{
  "qk_norm": true,
  "width": 384,
  "optimizer": "normuon",
  "orthogonalizer": "newton_schulz_5",
  "max_grad_norm": 1.0,
  "epochs": 11.2
}
Rows from block 3 of a small multi-label audio tagger, named by matrix and row number. Rows with one number belong to one neuron. Each number is 50 + 10 x the weight over its row's rms, rounded and kept within 0 to 99. All counts start at 0. After the name is the row's rms in percent of the matrix's.
Before each neuron's rows are labels from the 100 clips, of 14976, where the neuron reaches its highest value: "top examples" is what is common among them. Only what is clearly more common there than usual is listed. The data: two synthetic voices taking turns or overlapping, over music, noise or silence.
# fc1: first MLP up (model.blocks.3.ff1.fc1.weight, 1536x384), inputs 336-383
# fc2: first MLP down (model.blocks.3.ff1.fc2.weight, 384x1536, transposed), outputs 336-383

top examples: thin (high-pass); reverberation
fc1.237 087:41 51 38 58 51 55 73 32 61 44 46 32 73 62 40 30 62 55 50 52 53 44 42 46 42 62 53 57 45 47 65 56 26 59 39 63 44 53 49 49 44 45 46 43 62 44 38 44
fc2.237 134:54 50 52 55 43 50 53 53 43 35 45 61 44 41 60 57 59 52 29 48 49 43 47 57 56 32 58 55 38 49 65 44 43 50 57 36 44 47 43 59 48 63 39 45 56 59 45 41

top examples: reverberation; deep voice; first voice: deep voice; second voice: deep voice
fc1.742 097:50 62 55 47 38 63 56 62 51 55 43 52 54 35 32 59 55 70 56 39 64 43 57 54 52 59 61 55 50 34 51 47 38 50 27 45 43 63 64 57 48 42 47 57 46 59 65 38
fc2.742 126:33 65 46 54 55 57 56 33 55 51 52 59 62 62 64 48 70 51 51 51 55 48 59 50 42 55 64 44 58 49 32 51 41 52 40 63 68 59 54 57 67 49 53 43 45 48 44 61

top examples: background: everyday noise; electric buzz
fc1.47 105:43 46 45 52 39 60 28 65 48 61 34 48 62 52 60 44 53 57 53 31 49 56 49 71 59 30 57 64 53 38 59 61 43 58 31 43 40 59 46 56 52 49 62 52 61 41 40 62
fc2.47 056:44 69 29 45 50 41 67 41 61 41 59 42 37 26 48 61 43 42 60 53 62 59 71 51 47 65 39 57 58 66 35 33 53 47 53 71 41 49 51 35 45 49 54 50 37 42 41 64

top examples: high voice; first voice: high voice; second voice: high voice
fc1.709 108:32 54 50 67 55 46 64 55 38 54 25 50 58 42 64 55 34 50 47 55 60 59 42 33 52 41 63 62 43 61 27 56 60 42 50 52 43 50 46 43 42 58 46 47 52 51 45 43
fc2.709 066:64 46 39 50 54 41 44 48 60 28 31 53 49 43 48 44 49 66 38 48 52 47 56 63 58 39 46 50 48 35 57 56 49 46 58 69 41 47 57 37 63 56 48 62 58 59 45 31

top examples: reverberation; background: everyday noise; electric buzz; white noise
fc1.28 094:36 55 49 47 35 62 53 44 48 50 49 46 47 44 50 49 43 56 45 51 64 63 59 56 44 52 50 62 70 36 49 43 49 48 53 60 53 55 43 42 61 57 50 55 62 59 57 52
fc2.28 089:40 46 42 51 53 62 53 54 48 53 59 56 44 49 45 41 52 49 28 49 28 54 56 56 49 55 48 46 50 47 64 57 45 72 42 63 58 56 46 39 39 48 52 67 50 33 61 74

top examples: rumble; muffled (low-pass)
fc1.271 091:64 61 56 46 44 39 67 66 71 47 48 50 53 54 46 47 40 54 46 58 41 52 57 56 44 40 65 47 46 57 39 39 52 42 48 58 68 44 60 33 60 48 67 39 71 58 49 59
fc2.271 073:49 35 39 68 45 39 48 46 51 35 46 72 42 53 42 43 54 44 51 48 42 38 50 56 46 55 43 68 59 35 63 40 49 51 41 57 48 42 35 62 49 51 60 58 44 45 49 70

top examples: wind; background: everyday noise
fc1.753 106:58 66 57 40 59 40 29 41 52 42 70 57 60 47 37 53 51 45 72 61 51 46 57 52 76 48 36 47 61 55 49 63 71 41 60 34 50 54 70 43 34 49 58 38 36 59 42 34
fc2.753 059:45 65 69 50 47 50 53 51 41 58 40 57 42 47 53 50 44 43 49 51 47 45 63 54 53 53 68 41 46 46 47 45 59 57 42 39 35 44 53 39 55 37 47 57 48 32 46 54

top examples: background: everyday noise; stream; muffled (low-pass)
fc1.715 105:56 46 60 53 40 21 48 76 46 50 62 63 50 52 60 47 69 32 46 42 59 41 35 48 63 30 50 47 48 62 44 41 56 54 46 59 57 58 51 52 55 52 58 38 37 46 61 42
fc2.715 101:36 61 57 41 57 38 52 39 57 43 56 46 29 36 43 61 51 46 61 45 34 64 42 49 50 52 57 63 43 48 45 54 39 46 50 47 59 58 47 58 42 45 59 49 51 34 54 58

top examples: reverberation; thin (high-pass)
fc1.297 110:45 50 60 53 31 52 71 43 41 48 67 45 54 61 54 53 57 76 39 57 34 62 23 45 41 41 52 53 52 40 39 56 52 53 49 35 60 46 50 56 51 69 51 47 55 38 56 56
fc2.297 052:50 37 57 49 48 46 35 41 56 51 42 50 46 50 53 70 35 42 53 42 88 57 65 62 31 69 36 43 57 33 59 29 56 29 57 55 55 33 47 50 62 56 43 59 49 50 50 41

top examples: quiet level
fc1.427 097:43 31 47 48 55 61 54 40 61 40 44 39 48 35 57 60 59 50 62 69 29 64 50 49 44 66 45 51 57 35 51 49 69 47 45 63 59 44 50 16 68 37 58 57 59 49 63 41
fc2.427 131:55 53 52 46 63 56 47 50 55 60 48 42 50 54 48 43 59 57 71 57 50 44 33 65 49 49 54 37 41 35 55 59 50 51 50 43 62 61 64 47 59 51 39 48 56 49 49 59

top examples: wind; background: everyday noise
fc1.265 095:39 60 53 57 45 53 60 21 51 27 49 49 39 51 53 60 41 62 65 61 65 70 43 49 54 45 49 47 50 56 57 45 44 70 51 47 38 41 62 46 55 63 46 50 60 44 45 55
fc2.265 115:64 34 50 47 39 57 49 43 41 72 35 49 51 48 63 42 56 35 34 47 77 43 40 26 41 68 49 67 51 56 52 57 48 52 38 33 54 43 53 26 50 56 52 43 40 27 62 65

top examples: background: everyday noise; mains hum; stream; rumble
fc1.215 098:52 62 62 57 39 40 56 40 58 48 54 49 54 53 56 43 45 36 51 35 46 68 45 39 69 53 36 56 36 47 36 50 49 51 43 66 49 58 37 52 48 43 42 60 50 44 48 26
fc2.215 086:59 59 29 45 44 51 40 47 58 62 49 55 43 59 51 40 40 59 64 55 45 47 47 34 55 43 50 58 56 60 55 56 59 35 42 36 55 44 38 30 51 45 69 60 42 48 45 63

top examples: electric buzz; background: everyday noise
fc1.498 101:42 44 50 68 44 59 51 59 34 61 62 70 34 60 57 39 61 58 54 57 48 64 40 61 52 61 45 48 47 47 33 45 41 39 51 49 39 47 54 51 51 55 62 48 47 49 38 46
fc2.498 072:53 48 30 47 38 59 54 56 48 52 47 48 38 38 52 52 50 50 56 57 65 38 41 42 35 51 35 68 42 62 48 41 54 41 55 54 49 36 51 48 43 44 61 38 39 55 52 45

top examples: background: everyday noise; wind; muffled (low-pass)
fc1.143 111:32 76 43 49 44 60 47 46 64 39 37 52 72 60 60 60 37 43 47 61 57 51 60 39 59 50 57 48 36 44 34 42 46 55 47 47 52 58 42 41 49 74 51 56 35 42 60 71
fc2.143 064:35 54 56 57 53 39 20 51 54 50 43 62 52 51 47 54 24 41 35 53 71 50 68 49 61 55 25 45 70 48 41 68 50 33 36 46 31 47 62 58 42 63 47 45 53 57 49 66

top examples: quiet level; low voice; first voice: low voice; music
fc1.1 101:49 49 42 62 62 42 42 62 66 50 60 45 60 49 42 50 36 72 61 37 53 44 43 66 62 47 48 46 56 59 58 46 65 77 40 57 53 37 43 52 61 38 45 05 33 76 51 62
fc2.1 073:71 54 53 58 47 40 47 52 64 37 45 43 43 54 34 54 53 50 42 36 42 64 22 57 47 65 40 48 49 80 60 49 51 35 61 54 57 55 24 36 44 47 47 36 56 40 58 44

top examples: child-like voice; background: everyday noise; first voice: child-like voice; engine
fc1.531 087:64 47 35 49 51 49 48 38 61 41 54 61 40 48 39 60 43 59 46 71 52 63 51 54 41 52 65 56 39 33 54 47 47 52 57 62 46 52 60 46 51 45 54 47 66 22 50 56
fc2.531 103:66 43 63 44 54 50 57 65 67 78 38 48 43 54 62 53 53 55 51 42 49 59 78 46 48 50 59 41 59 50 42 37 51 60 30 44 45 40 60 55 35 42 27 68 45 43 67 26

top examples: electric buzz; background: everyday noise
fc1.562 103:41 61 52 55 43 56 38 76 31 54 53 55 56 49 50 37 38 55 49 52 63 47 46 50 54 63 57 50 54 43 57 60 55 55 33 48 51 49 40 39 47 50 61 39 40 54 50 42
fc2.562 092:37 52 44 52 53 48 47 42 58 44 74 44 46 36 65 51 59 61 53 63 43 51 33 40 36 50 48 51 30 57 47 51 56 32 49 60 52 60 47 49 49 57 58 25 51 43 30 44

top examples: rumble; background: none
fc1.226 105:54 54 56 61 54 42 55 53 61 51 72 46 59 55 53 41 52 48 54 56 64 41 63 62 60 51 46 60 50 42 33 61 45 58 55 41 56 46 47 71 53 72 54 65 56 57 62 46
fc2.226 060:54 57 48 43 44 51 48 67 47 62 49 38 55 59 48 39 51 56 51 58 62 44 62 38 42 47 53 55 57 55 44 61 62 43 50 46 38 54 66 54 46 47 38 53 44 53 39 51

top examples: thin (high-pass); clipping
fc1.436 106:35 62 51 28 29 55 60 36 46 56 42 29 53 41 47 33 57 57 43 53 44 58 38 54 54 62 62 66 33 51 50 55 36 41 42 43 44 49 59 41 43 47 46 61 34 54 45 40
fc2.436 050:37 52 61 59 42 50 37 47 58 42 43 60 57 37 56 44 59 45 37 56 52 51 34 42 67 36 47 60 37 53 39 41 41 50 41 72 44 72 55 61 56 46 44 35 40 52 39 44

top examples: wind; background: everyday noise
fc1.91 101:56 56 48 44 64 44 44 56 44 32 72 25 54 71 50 62 45 65 62 66 49 49 67 45 65 34 61 52 45 49 44 57 43 43 40 43 37 49 40 49 65 51 50 61 49 45 43 46
fc2.91 136:50 56 45 47 37 48 31 52 48 56 48 56 40 44 64 60 53 46 35 49 61 51 46 33 57 53 66 46 39 52 47 59 52 52 51 44 30 44 31 30 43 59 52 66 44 15 59 48

top examples: high voice; first voice: high voice; second voice: high voice
fc1.493 107:55 44 45 40 48 39 48 52 68 34 60 37 48 42 59 53 33 49 52 62 50 34 44 56 49 70 36 58 46 60 45 50 57 47 59 46 46 41 45 36 23 45 66 62 46 39 63 48
fc2.493 113:57 49 54 62 48 41 49 39 65 47 47 36 42 54 57 38 41 39 45 49 44 38 43 48 46 38 45 41 51 47 41 47 55 44 38 64 49 54 36 40 45 50 52 49 56 41 42 54

top examples: child-like voice; second voice: child-like voice
fc1.556 104:38 40 64 37 51 39 61 50 56 42 43 40 49 48 42 68 50 60 42 59 42 54 70 45 57 41 64 46 60 40 33 44 37 37 47 37 45 57 49 60 30 45 45 53 43 53 44 56
fc2.556 101:49 54 64 42 66 59 52 57 38 54 64 55 25 58 44 68 45 41 37 60 61 42 34 44 61 68 58 58 56 53 47 45 49 56 61 56 67 49 54 47 46 45 55 53 52 57 45 42

top examples: reverberation; low voice
fc1.3 090:43 48 57 62 57 64 43 34 53 45 46 57 53 52 57 47 57 48 63 39 56 71 61 52 42 38 53 60 68 53 55 43 65 34 56 40 35 59 58 34 42 47 65 37 59 53 55 46
fc2.3 146:56 48 61 59 53 40 49 58 48 48 45 64 45 56 62 53 39 53 47 39 59 44 44 54 57 54 57 39 52 63 52 38 47 50 54 56 64 34 52 40 57 41 42 60 35 38 55 44

top examples: reverberation
fc1.740 106:38 34 46 62 50 51 52 58 40 53 55 49 45 57 41 41 55 63 42 43 46 55 37 71 33 59 67 47 48 44 58 43 60 45 61 45 33 77 61 41 58 47 65 47 56 42 60 40
fc2.740 094:58 60 58 47 69 46 38 61 56 73 47 31 64 48 46 53 55 50 53 42 59 54 54 63 45 52 54 36 45 45 65 61 48 44 49 68 40 58 57 55 49 63 60 56 44 58 45 44

top examples: child-like voice; first voice: child-like voice; second voice: child-like voice
fc1.149 094:40 52 61 46 42 45 51 52 52 66 55 53 47 46 41 43 31 49 66 36 26 52 35 48 76 44 52 47 47 51 47 34 46 62 46 43 54 43 43 51 55 31 38 60 61 38 35 53
fc2.149 117:70 33 54 60 65 60 49 54 44 41 42 61 46 43 57 43 38 25 45 63 60 56 51 66 38 52 55 44 63 59 64 60 37 52 43 37 53 50 45 52 45 68 44 53 35 47 40 45

top examples: thin (high-pass); clipping
fc1.462 105:47 55 51 61 56 51 33 36 41 53 45 42 53 45 50 25 53 68 57 51 50 46 47 53 43 59 38 71 51 39 46 46 48 42 25 51 62 41 45 58 50 46 56 54 52 50 40 48
fc2.462 090:44 34 59 54 55 43 35 45 52 59 52 43 55 73 54 46 46 44 24 60 62 37 39 43 68 44 39 53 44 56 68 47 43 52 54 58 51 56 58 64 51 41 58 32 61 42 27 56

top examples: high voice; first voice: high voice; second voice: high voice
fc1.729 081:56 46 46 54 43 57 35 68 61 65 44 51 52 39 61 35 51 46 61 55 56 47 64 53 65 57 67 69 51 43 39 36 51 48 49 63 53 55 54 44 56 51 60 35 35 48 38 60
fc2.729 123:56 60 61 64 46 52 59 37 48 48 26 50 56 49 56 51 30 54 56 44 47 65 57 64 33 53 60 42 66 56 65 47 54 57 64 37 56 21 45 41 50 64 41 49 67 42 48 51